config.toml
model = "multi-label audio tagger"
dataset = "single English command words and digits, spoken by a formant synthesiser in many voices"
train_examples = 78125
time_shift_ms = 50
n_mels = 40
hop_length = 160
input = "log_mel"
spec_augment = true
win_length = 512
arch = "transformer"
norm = "layernorm"
norm_position = "pre"
hidden_act = "gelu"
mlp_ratio = 4
head_dim = 32
fused_qkv = false
bias = "none"
qk_norm = false
parallel_block = false
inner_norm = false
moe = "soft"
num_experts = 32
moe_every = 2
expert_mlp_ratio = 0.5
slots_per_expert = 2
shared_expert = true
subsampling = 2
layers = 14
width = 192
positions = "learned"
pooling = "class_token"
num_labels = 51
residual_init = "none"
optimizer = "muon"
muon_scale = "original"
learning_rate = 0.014
momentum = 0.95
nesterov = true
orthogonalizer = "polar_express"
adamw_lr_other_params = 0.001
max_grad_norm = 3.0
cautious_weight_decay = true
max_steps = 25700
batch_size = 128
epochs = 42.1
lr_schedule = "linear"
final_lr_fraction = 0
warmup_steps = 1280
weight_decay = 0.003
adamw_weight_decay_other_params = 0.01
Rows from block 9, named by matrix and row number. Rows with one number belong to one attention dimension. Each number is 128 + 32 x the weight over its row's rms, rounded and kept within 0 to 255. All counts start at 0. After the name is the row's rms in percent of the matrix's.
# q: attention query (model.blocks.9.attn.q.weight, 192x192), inputs 0-63
# k: attention key (model.blocks.9.attn.k.weight, 192x192), inputs 0-63
q.9 100 [129 136 133 116 114 103  73 119 148 112 130 105 139 136 111 133 141 133  83 145 107 157 121 166 142 127 136 145 117 134 102 180 152 159  79 127 166  84 130  71 151  77 250 105 165 179 185 184 134 173 128 135 103  92 170 101 133 120  92 104 155 129 126 153]
q.10 095 [140 168 119 115 180  84 113 177 143 161 121 133 144  91 111 164 118 132 110 153 106 123 116 129 112 148 161 190 131 118  56 137 175 165 106 149 123 125 180 130 127 117 116 128  69 112 164  93 152  81 140 197 168 102 160 116 152 119  94 123 104  92 175 101]
q.11 084 [107  82 148 176 113 153  97 137 184 131 101  96 142 167 135 128 111 121 130 129 123 195 103 131 109 114  96 126 127 105 163  84 156 109 137 118 120 110 103 104 156  88 133 133 140 131 147 110 125 166 119 150 160  92 105  45 159 112  43 132 107 136  94 100]
q.12 099 [ 35 119 145 161 107 158 117 156 141 132 133  80 103 144 134 119 139  96 124 119 144 114 185 143 113 139 110 167 134 146 144  95  96 124 151 133 116 180 114 160  70 157 166 102 113 124  80  96 205 138 148  86  92 132 156  72 142 109 119  67 197 138 144 108]
q.13 099 [208 139 138 144 112 116 170 141 101 111  82 103 152  80 117 155 112 122 126 106 138 118 119 120 133 152 133 129 123 101 244  95 153 153 154 104 117 106 105 148 107 182 120 125 137 102 148 144  58 148 190 107 125 104 165 152  80 101 141  91 102 110 146 133]
q.14 098 [153  41 115 140  92 137 129 166  85  98 149 154 122 122  94 105 130 148 131 142 147 110  92 107 127 155 123 121 134 158 117 128  84 177 138  80 103 138 146  97 128 153 131 147 199 137 150 144 115 140 127  94  56 103 158 114 109 198 170 139 161 103 137 102]
q.15 093 [128 141  96 115 121  50 114  91 219  71 119 148 174 179  99 143 170 149 107  95 142 124 154  68 120  91 119 115  90 122 102 114 146 177 105 136  97  87 136  72 145 112 253 132 150 160 156  67 114 148 111 128 105 129 120 118 143 136 115 119 103 120  98 115]
q.16 092 [113 172 169 115 121 141 107 149 116 122 153  66 121 100 166 159 139 144 143 126 115 123 169  91 131  91 148 110  89 133 157  69 171 106 139 148 150  94 105 142 177 108 115 105 133 131 182 129 116 141  94 113 155 153 121 108  97 179 157 165 159 130  62 147]
q.17 092 [150  93 116 108 176 132 176 122 179 120 125 116 124 135 161 156 137  82 107 125 144 157  65 113 130  41 161 110 172 173  94 196 138 128 129 100 166 129 182 119 109 107 130 133 172 145 115 201 122  91 103 117 138 102 126 125 105 184 107 125 107 145 126 132]
q.18 100 [143 147 161 137 147 131  97 160 168 103 108  97  78 137 136  80 149 150 148 164 166 135 139 129 156 105 157 139  97 154 153 111 122  94 123 121  91  89 116 125  92  87 151 122 178 176 129 134  56  60 109 110 108 123 145 145  90 181 135 132 174 142  70 114]
q.19 097 [ 52 144 100 134 109  88 117  77 125 149 114 143 112 150 129 188 107 148 171 127 129  67  84 181 150 110  97 157 121  90 167  92 126 132  15 120 159 120 129 151 142 135  86 177 111 130  94 157 119  95 133 112 133 105 127 111 158  84 128 146 162 164 158 131]
q.20 089 [ 97 139 165 120 156 136 131 130 116 129 163 127 138  69  79 112 115 156 141  95 184 154  73 116  66 133  60 171  82 170 166  93 164 177 116 111 134 206 146 174 140 125 172  88 171 117 119 181  83 121 150 142 168 145 107  96 152  91 105 141 156 130 128 135]
q.21 106 [165 139 101 136 165  77 104  97 121 155 163 134  71 161  95 180 132 172 122 122 148 185 153 120 162 179 165 148 164 122 160 179 122 101 135  83 127 141 111 106 144 137  96 117  86 139 147 168 143 148  96 117  81 164 177 138 106 187 108 163 125  88 151 139]
q.22 100 [131 148 159 157 137 102  85 159 103 126 128  96 161 112  92  67 169 104 134 168 108 106 141 122 160 141  65 100 136 170  99  92 155  95 130 143 147 168 139  55 117  93 126 117 123 149 232 114  84 158 131  83 159 148  93 140  71 153 151  93 128 136  76 149]
q.23 096 [146 119  99 160 121 135 137 162 150 127  83 118 113 121 160  96  87 178 124  88  88  76 146 159 158  92 104 121 163  83 140 142 105 102 103 144 111 185 154 149 129 115 173 141 168 108 160 142 101  46 126 138  83 133 133 119 107  60 104 105 155 120 164 128]
q.24 095 [128 149 137 105 107 129 144 102 121 154 116  85  89 107 184 153 131 124  83 115 177 151 123 171 114  99 119 109 131 109 134  83 171 173 124 151 213 171 118 161 130 122 172 131 104 111 162 120 129 158 123  76 138 125 128 136 148 121 103 116 119  65 146 137]
q.25 102 [ 77  90 145 120  94 107 104 154 111 101 149 143 152 140 118 140 100 151 135 176 110  94 120 102 123 152 116 138 169 123 174  96 144  93  60 102  71  79 114 142 162 122 122 178 149 164 116 145 116  72 160 158 157 149 102  93 216 151  85  85 117 148 188 107]
q.26 090 [124 121 146  85 148  81 104  90 151 154 116  66 153 115 137 175 154 132 165 111 109 122  76 174 121 118 138 126  88 114 166  89 131 177 121 108 103 164 160  95  96 118 134  79 108 133  42 141 159 174 129 128  90  70  63 133 136 147  94 102 149 141  43 118]
q.27 101 [127  85 108 122 173 127 131  94 156 116 142 122 130 135 192 121 135 113  70 143 144 211 107  86 161 100 189 136 145 154 119 124 136 106 124 151 148 143  94 165 129  78 144 118 157  96  98 114 166 143 169 140 153 109  95 141 124 104 166 139 177 100 187  95]
q.28 096 [131  78 122 136  42 142 143 111 138 169 114 188 109 112 132 175 110 116 105 171  91 186 138  96 182 143 112  69 178 181 154 176  88 180 153 113 117 105 127 131 128 179 114  92  70 160 125 105 140 145  94 164 180 139 119  75 153 143  67 126 137 113 151 113]
q.29 102 [133 130  73 121 116 144 131 134  68 135 158 125 191 124 108 124 148 176 129 180 150 145  47 112 113 166 137 147 145 122 139 154 174 155 123 123 169 125 110 138 150  97  62  63 116 147 137 146  21 114 132 103 109 162 115 185 126  81 108 146 110 111  93 113]
q.30 110 [112 119 114 137  92 147 212  92 119 146 103  99 110 103 161 190 168  87 139 134 131 160 121 184 121 139 125  98 179 149 143  91 132  99 181 144 134 179 150  72 104 132  83 101 115  84  70 221 143 144 150  94 168  99 157 111 155 116  81 111 130  98 123 102]
q.31 087 [ 99 123 109 146 132  94 161 141  70  85 104  62 164  84 132  93  85 157 172 144 138 102 131  92 126 188 110 129 171 127 128 139 124 104 114 135  62 225 119 148 130 115 136 160 163 107 112 108 158 142  92 115 114 103 124 131 190 171  99  85 138 122 193  76]
q.32 110 [177 158 111 163 125 156 165  79 142 117  95 128 116 111  82 129 164 151 130 198 122  61 135  89 154 173 127 127 110  60 109 104 180  86 158 132 146 122 190 106 115 103  98 136 137 111 150  89 118 103 148 133 115 179 131 144 113  87 131 143 180  87 107  92]
q.33 105 [ 90  89  79 136 145 149  96 178  54 111 194 107  77 119 117 172 181  39 183 114 138 148 133 163 118 190 134 114 174 151 141  98 132 122 129 152 102 124 113 200 141 109 138 110 127 102 115 140 120 127 122 154 111  97 109 109 164 115 151 140  84 133 125 108]
q.34 099 [112 142  68 155 165 152 125 181 139 172 112 148 100 104 102 165  95 147 160  66 140 166 145 127 109 136 110 123  86 138 120 145 126 208 104 210 134 100 148 115 177 174 107 145 123 153 168 161 145 131  69 118 106 106 122 136 156  98 155  91 142 140 154 122]
q.35 109 [110 142 128 160  91 121 125 113 116 162 109 123 139 116 163 111 132 124 119 147  50  75  99 120 124 104 108 174 132 170 142  99 163  89 152 152   9 145 123  91 171 108 125 117 128 149  96  93 119 100 184 131 122  92 101 131 159 129 180 164 134 156 166 131]
q.36 106 [ 94 100  74 127 123 103 141 177 116  83  53 119 124 117  69 161  80 150 112  87 154 148 176 181 101 109 104 150 130 133 145 162 134 112 114 171 145 129 121 183 151 137 113  99  65 131 237 160  88  79 184 110 173 111  89 159 152 146 110 130 125 112 166 154]
q.37 099 [142 126 146 108 124 139  80 113 188 102  76 131 121  94 124 106 163 159 111 177  96 150  83 158 127 133 112 159  55 164 101 147 111  99 163 123 121 137 148  77 117 132 138 125 154  96 147  76 115 174 202  77 147 114 127 118 117  94 149 150  66 170 117  70]
q.38 100 [114 155 133 173 112 127 116 176 162 111 135 152 152 171 164 144 164 199  79 130 112  89 134 154  92 125 116 130 150 177 156 116  82 131 133 101 208  54  97 154  91 149 142 147 144 126 160 150 170 159 106 111 120 119 173  73 110 154 190  74  42 153 116 126]
q.39 094 [204 105 131 146  89  80  86  88  89 159  97 126 108 101 170 119 155  39 170 152 127 163 162 149 146 129 143  92 118 191 126 159  94 159 135 118 127  88 117 140 106 143  89 114 100  94 105 152  99 139  84 117 129 151  88 118 179 116  87 129 103  98 135 107]
q.40 094 [104 129 149 121 153  92 165 158 117  81 146 105 156 131 116 184 155 187 154 128  89 117 100 102 115 126  92 141 120 143 140  85 130  90 179 181 130 125 114  68 116 103  70  96 133 148 106 128 125 132 155 165 127 121 110 143 134   0 162 141  84  97 113 129]
q.41 105 [138 108 143 127  63 156 152 115 135  88 138 152 107 142 128 122 106 116 145 130 172 104 133 163 130 142  92 116  91  81  80 168 129 135 176 121 155 111  87 110 177 112 146 141 136 193 114 125 109 163 123 169 135 100 104 168 137 155 144 162 132 157 105  50]
q.42 097 [144 140 152 137  69 145 176 148 165 115 201 189 107 125 103 111 113  92 179 158 150  86 120 165 144 154 140 104 145 147 133  63  93 101 182 152 118 125  89 159 120 157 109  74 124 138 195 205 185  94 103 131 139 211 189 116  60 124 134 107  51 142 150  89]
q.43 110 [175 116 131  78 157 157 157 110  95 165  74 107 131 160 111 102  80 201 163 119  94 128 117 145  99 128 161 142 147  45 172  77 116 117 157 165 162 132 134 222 141 109 114 161 122 125 119 106 163 108 163 175 105 155 142 106 176 128 111 170 120  67 132 144]
q.44 102 [109  76 108 193  55 102 156 106 146 133 169 103 115 169 115 199 123 129 157 145 148  98 151  64 140 136  82 101 148  93 189 103 198 125 106 128 120 139 124 162 104 111 152  66 139 122 144 148  73 141  69 144 120  81 122 152 142  86 106  82 130 108 129 130]
q.45 103 [149 118 123 126 165 131 163 138 148 104 162 110 102 193 133 205 128 165  81 162 160 186 147 124 155 131 155 131 150 157 144 122 113 149  81 150 137 125  61 150 170 135  91 121 104 160 107 136  92 152 100  34 134  99 107 137 148 141  89 121 152 146 115 111]
q.46 093 [146  98  95 109 159 162  90 137  78 110 107 119 108 165 129 138 215 113 117 110 167 203 103 111 160 141 113 120 150 116 131 108 123 115 138 118 178  85 114  96  85 122 195 142  54 130  68 116 169  88 115 139 123 115 172 166 152 140  91 113 117 124 133 116]
q.47 123 [140 143 135 148 127 137 128 131 137 150 165  96 140 137 114 112 110 101 129 136 123 135 128 195  74 167 146 182 187 166 173  72 160 112  94 130 137 138 136 148 158 128 135  94 117  61 107 108 119 132 134 102 148 169 132  75 135  85 152 127  90 157 142  90]
q.48 103 [159 113  95 125 175 181 164  88 175 121 116  60 111 109 152 112  93 100  93 139 119 112 145 107 132 212 112 117 152 118 126  61 118 112 136 110 177 121 156 107 126 209 137 158 173  94 124 127 115 166 110 132 156  96 112 170 162  78 132 116  92 157 178  96]
q.49 108 [ 96 142 126 133 126 121 140 192 126 126  73 113 181 142  67 132 170 143 133 122  79  85  38 153  99 110 116 124 107 115 139 130 160 103 188 157 158 123 144 126 111 158 127 132 155 124 160  97  81 100 218 126 151 123 152 131  49 167 167 147 158 152  99 119]
q.50 101 [ 99 150 149 102 145 161 159 107 112 163 123 152 127 126  99 163 112 115 119 183 176 117 162 133 123 104 127 206 113 106 175 122 125 106 155 121 136 130  99  37 126 126  60 115  99 158 147 111 110 122  51 121 129 116 119 144 149  96  92  99 176 117 158 143]
q.51 112 [137 150 131 104 110 118 104 134 173 156 191 115 150 150 148 151 104 142 137  88 154 121 148 132 186 120 170  47 151  57 178 134 172 130  97 115 204 143 145 166 205 134 126 112 106 132 115 137 116 155  94 171 138 102 136  95 103 165 155 156  87 112 100 104]
q.52 094 [110 129 108 134 112  15  84 179 147 128  92  97 155  67 138 143 137 155 168  59  95 113 149 176 117 145 157 120  97  99 111  94 123 165  96 114 175  88 118 161  90  64 146  98 154 124  91 168 153 151 184 158 146  90 170 153 125 115 144 133 141 110 106 128]
q.53 094 [ 73 111 133 168 117 121 169  83 133  84  76 151 180  65 149  83 178  77 149 116 171 172 120 116 149 106 167  98 115 149 119 134  76 163 143 118 118 144  90  85 106 121 139 159 129 142  83 130 144 104 151 102 126 139  99 112 144 134 175  68 100 177 138 160]
q.54 116 [113 103 132 103 154  98 106 121  91 111  91  88 165 111  89 145  30 133 103  85 151 139 104 139 112 165 147 139 190 128 177 114 115 217  68  99 163 132 123 224 145 121  80 126 117 173 148 197  95 133 129 116 145  99 128 112 117 175 147  93 130  93 126 167]
q.55 100 [152 152 136  94 138 136 172  91 146 117  76 128 117 152 157 147  93 147 100 155 132 162  98 126 165  99 140 144 109 100 132 137 181 100 156 166  92 175 125 140 136  95 135 127 160 119  99  85 139 185 113 152 117  36 153 131 127  93 160 145 143 160 152 141]
q.56 106 [109 126 137 122 177  99 105 112 106 134  82 129 138 122 174 152 150 181 121 165 160 138 146  83 122 181 145 169 196 127 151 111 155 123  68  97 130 124 131 182 158  91 196 116 103 136 138 132 110  81 168 114  81  75 146 100 172 185 116 127 144 199 148 154]
q.57 104 [124 103 115 213 108 123 129 144 148 140 188 146  99 139 147 178 218  51 122  94 106 107 121 120 100 143 166 110 102 150  62 141  88 160 124 110  92 133  83 121 149  94 115  68 143 137 128 123  75 141  96 133 107 114 150 106 133 199 140 143 103 103  95 143]
q.58 101 [111 196 123 118 150  88 170  90 111 166 157 101  98 166 145 149 121 130 104 134  91 112 138 141  93 137 100 100 142  93 123 159 188 121  93 184 121  94  74 155 132 155 101 105  63  99 152 130 118 120 167 101 139 129  97 115 177  94  99 145 132 116 131 117]
q.59 094 [138  74  71 149 154 136 117 128 150 138 129  76 108 117 151  89 117 136 150 104 160 141 103 172  96  99 133 110 141 209 141 127 108  89 131 202 128  86 177 166 131  88 139  82  90 158 170 115 187 140 119  64 144 160  76 132 106 166  96 130 127 116 112  91]
k.9 098 [139 104 145 128 112 127  75 122 147 101 118 135 152  31 152 158 133 105 119 160 131 109 166 115 117 199  54 108 126 147 126 145 129  88 100 153  89 117 127  93  91 171 126 152 134 159 138 115 143  98 121 134 135 182 105 140 111  82 114 182 129 123 125 151]
k.10 092 [129 134 111 134 135 125 133 137 126 119 132 130 132 152 163 132 109 167 136 138 125 110 173 129 166 173 112 149 103 149 132 180  63 144 104  82 111 131 151 195  69 132  88 156 128 137  87  41 152 108 119 103 109 153 134 183  97 129 102 134 181 113 166 123]
k.11 087 [120 107 111 185 152  77 127 134 108 118  90 134 127 121 143  58  95 100 123 156 143 154 150 147 144  76  56 120 112 131 173  62 123 144 187 116 126 127 139 159 126 137  64 123 111 131 118 186 128 128 105 104 149 114 117 186 127  92 188  71  98 146 123 151]
k.12 097 [164 115 155 115 189 160 162 101 128 148 100 119  99 125 128  67  58  59 114 110  82 181  98  89 130  93 181 159 140 125 156  71 161  84 125 106 106 167 187 204 142 149 128 166 115  99 114 180 178 180 131 155 136  95  94  71  96 160  99 103 137 125 116 148]
k.13 091 [160 127 104  97 100 146 165 138 124  70 118 155 143  83 190 123 161  84 113 163 121 152 133 194 156  96 124  97  99 102 187 131 183 119 124 162  85 100 149 133 142 183 103 158 133 164 153 146  69 119 168 147 116 128 114 129 131  88 103  82 105  82 126 157]
k.14 097 [ 69 114 109 167 115 126  42  78 167 131 113 140 116 118 162 123 144  76 164 177 113 156  90 137  96 152 165 117 128 136 157 108 120 102 113 123  66  80 151 135  94 150 153  94  92 108 104 125 103 147 133 117 160 154  12 134 191 157 101 147 162 159 171 126]
k.15 093 [ 98 120 125 176 147 150 133 135 158 110 160 153 128 148 110  91 104  88 119 128 110 114 123  86 134 128 143 111  94 163 124 174 144  97 113 122 166 111 160  80 123 129 204 133 159  93  90  73  67 134  90 135 176 202 156 153 112 133 139 123 172 135 115 199]
k.16 099 [108 146 161 116 102 142  97 116 139 119 183  95 158 156 143 134 160 126 134 100  63 131  76 145  88  98  82 125 143 111  91 187  42 130 134 167 200 131 113 118 145 140 116  99 176 181  80 106 118 145  94 101 139  93 199 139 169 127 127 149 173 123 139 160]
k.17 090 [ 43 158 162  82  75 127 103 104 144 124 162 159 103 117 104 112 132  90 197 165 185 104 106 133 160 148 222 146 130  85 110 138 118 143  99 103 139  96 124 129 113 126 161  94  64 164 102 123  92  77 136 138 106 165 131 211 133 125 128 151 164 147 137 178]
k.18 095 [201  93 138 106 152  74 133 138  81 177 127 117 140 120 131 110 140 126 136 118 102 117 163  94 127 110 149 130  99 131 128 151 114 211 108 157 117  95 127 158  49  81  92 113 156  82 208 118 126 150 147 127 125 112 126  44 150 205 117  75 128 159 121 139]
k.19 093 [136 159 151 187 144 120 148 116 128 131 108 124 124 138 173 117 185  93 124 121 104 200 120  87 113  80  99 163 160 110 124 147 119 130  88  99 155 155  96 153 147 163 206 151  82 114 109 164 101 167 145 113 122 134 104 106 152 121 120 149 136  79 101 191]
k.20 092 [ 89  63 127 152 168 121  67 165 117 124 126  65 173 150 139 130 146 132 148 161 116 133 160 119 140 172  52 138 103 123 120 113 101 152 157 109 115 110 105 122 136 131  30 139  71 169 123 169 109 205 147 123 112  90 171 200 129 176 116 138 165 126 155 119]
k.21 107 [112 159 167 134 108 162 131 129 132 198 123 120 179 199 128 138  94 140 124 106  83 162  78 100  69 136 120 127  72 138 126  81  77 117 163 138 131 114  94 116  86 176  97 148 162 177 129 101 141 118 188  80 105 127 116 107 162 159 150 230  84 130 104 151]
k.22 103 [167 107 169 138 164 116 109  96 125 127 104 122 162  72 142 112 160 168 136 106 148  86  92 117 175 105 163 157 129  98  93 136 122 112 106  83 180 101 129 188  85 115  86  74 136 115 137 142  93 150 163 143 131 117 140 118 135 135 113 131  86 119 154 117]
k.23 101 [104 143 126 156 129 112  80  78 146 108  87 104 114  87 144 120 147  96  96  75  99 180 175 129 116 107 162 152 146 156 126 154 172 142  95 106 152 154 147 199 119  66 135 130 142 106 137 102 141 115 160 169 134 128  84  79  95 145 155 118 159  64  82 189]
k.24 090 [ 95 159 117 113 141 152  97 144 160 141 156  62 199  98 142 109 166 138 184 107  82 121 132 119 136 110  72 103 167 161 175 130 117 154 169 170  60 183 126 148 114  45 157  70 130 113 120 162 124 181 165  98 187 159  96 129  77 125 122 140 114 117  71 141]
k.25 100 [188  92  83 160 151  86 167 148  96 145 131 136  84 210 121 102 179 164  89 131 112 159 143 164  79  96 100 100 132 134 161 108 122 184 105  69 121 100 127 103 148 150 126 132 141  79 168 144 116 150  88 121 120  93 160 173 174  99  51 124  89 106 147  90]
k.26 093 [131 188  84 118 163 133 120 116 137 163  83  90 147 148 165 182 161  82 121 147 120  91 107 140 163 166 118 100  73 124 111 179 111  57 143 174 120 123 133 105 106  57 191 151 129 121 108 156 105  90 102  74 109 156 143 140 120 164 143  94 130 139  87 151]
k.27 106 [ 80 105 182  52 177 151 122 116 100 139 160 137 128 176 118 137 106 184 164 102 147  96 134 119 119 133 160 134 176 125 138 153 112 144 102 111 116 173 140  93  75 131 131 187 100 120 161 137 129 126 126 115 167 160  64 131 149 124 130 185 105  84 156 184]
k.28 093 [170 122 134 130 103  88 100 100 142 133 144 154 147 114  80 163 126  93 121 106 138 120 139  86 137 108  91  96 160 109 126  87 155 132 146  39 124 169 105 108  72 148 120 113 127 122  79  80 178 158  89 108 191 197 137 149 152  65  89  87  93 155 143  44]
k.29 098 [181 154  88 129 104 101 184  69 128  93 107 158 129  94 139  93 123 150 178 112 125 168 168  73  82 118  89 125 145  90 127  95 126 127 104 136  89 152  96 150 148 105 144 180  43 171  29 134 140  74 127 178 160  81 131  98 122 149 127 164 155 123 138 169]
k.30 098 [147  90 164  82 136 153 137 121 135 127 100 102 170  69 110 194  27 129 146 168 142 133 130 119 132 166 156 113 128 143 137 111 139 129 120 135 137 165 140  75  94 171 160 127 146  96 114 138 130  93 159  95 106  94 140 128  85  99  81 182 150  71 127 104]
k.31 085 [ 75 142 140 140 143  80 172 130  95 106 154 142 139  93 182 120 128 109 197 121  82 161 165 134 144 148 146 146 152 114 165 178  79  93 142  65 137  99 127 131 178 158 121 116 105  82 138 149 115 155 117 143  89 190  90 187 136 149  76 122 169 170 158  89]
k.32 110 [115  98  75 118 173  91 102  95 127 131 107 102 192 165 106 103 105 135 179 114 123 178 130  77 112  80 118 153 179 154 174 134 113 147 155 141 137 128  56 136 158 133 116 145  90 127  91 127 100 161 160  56 154 162 120  95 121 183 110  80 153 123 113 115]
k.33 104 [109 118 172 169 120 124 124 150 164 106  97 150  37  91 182 140 128  71 113 181 148 141 165 149 166 141  87 107 180 110 135 116 120 139  76  87 131 122  85 134 119 127 138 122 175 161  96 123 119 155 106 138 189 149 138 106 173 144 169 122 170 130 104  81]
k.34 100 [149 152  93 129 107 142 117 144 163 145 112 139 111 121 127 118 138  92 163 142  96  92 116 220 123 197 163 106 114 113 155  43 191 118 169 105  99 128  98 212 120 104  92 124 113 115 114 141 129 134 104 140 103 134 109 138 156  84 149 122 191 127 129 147]
k.35 108 [126 163 105 165 132 128 164 109 101 116 132 164 120 174 144 184 134 145 154 180 144 107 153 140 151  88  72 128 124  61 109 175 117 112  78 190 152 173 133 146 161 129 146 160 129 141 146 134 124 179 114 152 102 104 137 158 188  60 119 115  81 103 122  54]
k.36 104 [148 168  69 106 164 143 125 216 132 138 167 145 117  80 144 111 148  90 128 141 109  83  99 114 138 168 124 103 159 122 134  98 147  99  49  91 137 129 119  99 125 172 112 156  86 164  84 166 155 153 130  77 151  51 116 152 124 142 140 122  57 144  84 107]
k.37 095 [209 128  65 184 114 125 180 138  90 153 122 114 125 112 138  88 148  79 114 116 147 112 165 162 112  91  78 133 111 155 125 142 124 112 137 105 109 127 130 122 159 164  85 163  85  77 115  75  39 106  97 197 119 102 168 102 110  98 113 125 136 168  99 126]
k.38 098 [135  91 171 160  69 151 135 179  69 104  72 147 139 127 123 142 203 111 163  55 117 143 102 201 136 121 115 167 110 138 137 117 125 121 174 131  97 117 188 111 190 103 107 134 117 102 134 109 138 121 102 139 152  69 120 147 144  90 123 157 135 155 155 168]
k.39 093 [120 136 114  89  96 170 108 113 169  73 133 128 106 157 104 125 149 140  51 109 226 126 117 145 172 132 154 123 194 116 109  71 102 130 155 134 109 191 147  97 155  78 127  93  84 140 135 128 116 147 122  81 118 140 120  98 193 149 148  99 114 109 122  98]
k.40 096 [ 98 154 130 122 104 159 114 186  78 152  95 157 127 162  61 140  64 127 101 107 114 176 145 115  99 168 129  80 189 168  70  91 148 112 108 125 178 125 165 107 182  66 177 127  82 108 164  63  98 117  80  98 150 118 175 163 185 135  91 114 113 191 121 125]
k.41 104 [ 79 142 134 148  88 142 154 104 107 100 126 101 128 131 135 147 118  89 153 121 134 176 122 121  77 110 102 136 128  91 196 155  87  90 179 142  86  90 139  70  97 119 170 186  79  69 130 143 131  80 161 179  90 147 158 102  68 110 134 174 142 161  79  71]
k.42 098 [132  82  79 138 192 156 228 141 163 144 157 111 111 131 105 171 117 122 102  48 135 136 182 123 106 125 134 114 137 144 126 180 166 125 112 165 109 105  98  87 170 115  86 168 143 106 120 105 114 173 119 136 126 116 168 136  94 185  77 129 123 118 101 167]
k.43 108 [114 104 144 213 183 108 131  85 145 127 188 107  95  84 112 152 134 154 131 147 167 119 133  91 103 152 162 157 137 143  63 131 152 113 127 121 199 170 139 160 143 125 129 125 210 104  66 162 138 184 142  77 142 137 117 164 136 107 144 115 111 152 100 137]
k.44 096 [ 84  82 174 117 127 151  72 127 134 119 132 102  89 133 141 126 134  80 115 184 100 164 136  83 147 122 127 109  95  91 168 138 124 113 121 186 145 177 163 123 160  95 130 104 136 122 120 128 154 149 140  58 104 121  95 165  81 115 104 164 169 108 188  89]
k.45 107 [130 172 163  92 121 124 101 118 113 135 129  92 159 109 104 139 188 111 125 148 127 112  76 135 130 132 136  78 133 173  52 115 150 127 168  89 114  94 126 126  91  76 100  74 153 158 120 125 191 132 166 156 153  82 173 162 127 102 112 211 181 118 151 169]
k.46 099 [112 168  67 230 139  43 147  81 154 124 110 148 121 129  79 120 113 151  93 142 144 139  87 140 117 145 148 139 150 124 111 109 104 132 151 142 151 124  95 178  92 106 124 141 132 160 144 140  95 116 129  80 179  97 155 118 173 148 118  97 147 137  86 107]
k.47 123 [ 64  87 106 102 136  64 169 133 174 103 160 114  51  73 154 122 125 121 113  99 153  82 142 112 137 150 143 115 126 131 109 126 146 174 147 108 126  70 133 108  47 117 114 156 168  83 122 186 121 165 102 149 158 138 114 142 122 118 124 128 139 126 167 109]
k.48 100 [118 108 120 125 108  94 121 133 135 128 158  86 132 110 111  82 183 110 125 142 149 147 164 131 110 189  73 139 149 163 169  83  96  89  94 161 106 101 156 174  64 141  52 176 143 128 103 162  82 116 129 168 126 179 135 131 125 123 100  92 172 110 134 143]
k.49 106 [119  47 127  96 118 144 194 146 107  98  58 169 168 140 118 128 191 117 137  78 120 158 132 114 146 119 127  59 115 130  90 150 150 158 169 145 120  88 152 109 136 169 152 119 127 143 155 103  90 169 111 199 116 120 105 137  95 160  82 127  99  91 144  85]
k.50 097 [185 201 151 134 148 154 184 124 121 133 147 155 123 148  50 141 120 115 112  97  84 167  73 109 142 123 122  83 167 147 111 101 155  91 109 121 147 128 143 188 198 115 136 156 101 177 115 116  96  63  99 143 121 170  80 109  36 112 110 134 126 178 140 110]
k.51 112 [139 148 157 124 101 164 127 140  52 120 138  98 122 102 150 110 141 144 146 169 120  80  65  59 131 175 146 137 122 110 203  71 145 144 169 113 124  76 107  87 125 139 147  64 129  96 113 114 150 102 144 167 115 106 109 156 144 147 142 103 130 101  51 158]
k.52 099 [142 155 120 124 130 108 112  96 109 120 149  93 165 127 132 152 127 121 150 107 132  56 137  98 149 156 109 175 177  87 192 123  83 171 134 113 118 159 155 103 122 199 100 117  82  77 103 147 116 110 163 104 132  75 118 144 237 218 101  86 132  96 121 101]
k.53 102 [145 159  68 144 153 110 152 120 161 131 151  99 119 138 103 152 128 169 119 176 125  92  89 123 152 153 153 162 160  94 133 150 109 107  70 143  91 213 136 116 120 122  91 123 112 133 105 156 137 146  65 149 100 154 110 121 170 118  88 124 121 131 100 135]
k.54 112 [ 94 185 130  84 129 166 107 156 133 128 101  79 123 172 128 150 110  80 168 103 138  14 137 141 119 145 131 107 128 120 162 120 189 137 166 118 118 117 110  85 154 168 127  75 160 162 122 132 143 164 145  88 147  99 103 151 125  99 150 113 134 151 125 169]
k.55 104 [127 160 142 102 174 161 112 151 157 103 115 125 145  63 106 101 152 121 139 113  56  97 103  96 123 117 121 156  83 105  88 190 162 125 139 189 125 163 167  98 170  78 145 157 176 125 111 129 120 103  93 127 116 168 142 124 150  73 165 100 147 168  59 108]
k.56 098 [ 75 108 131 121 122 135  89 163 101 143 112 156  99  62  99  95 117 154 105 174 137  43 105 131 138 122  95 184 137 149 111 122 132 131 141 126 188 154 106 110 100 154 122 133 137 209 102 115 129 134 190 119 127  90 114 209 106 176 159  86 113 104 137 111]
k.57 104 [130 147 119  99  75 146 138 115 129  92  97 146 100  53 148 185 102 151 160 105 135 105 119 142 147 156  96 112 122 103 134  75 150 161 111  89 142 138  94  69  98  31 131 157  92 118 146  32 101 113 117  89 143 113 162 101 174  72 126 122 124 135 158 105]
k.58 097 [126 122  89 152  77 112 132 177  78 141 171 107 122 132  99 141 117 184 180 115 125 136 161 126 140 121  89  77 107 135  99 117 163 119 163  89 134 131  91  87 109  90 105 102  29 170 143 122 155 141 139  93 164 114 155 133 113  61 117 138 143 145 104 125]
k.59 100 [115 178  87 144 166 112 132 108 133 161 152 113 137 106 175 141 173 133 101  91 128 149  75  72 143 156 169  43 244  97 124 102 134 144 159 130 106 113  97 129  75 126 152  92 142 145 118  70  89 117  78 116 174  90  62  77 146 134 104 130 134 170 166 144]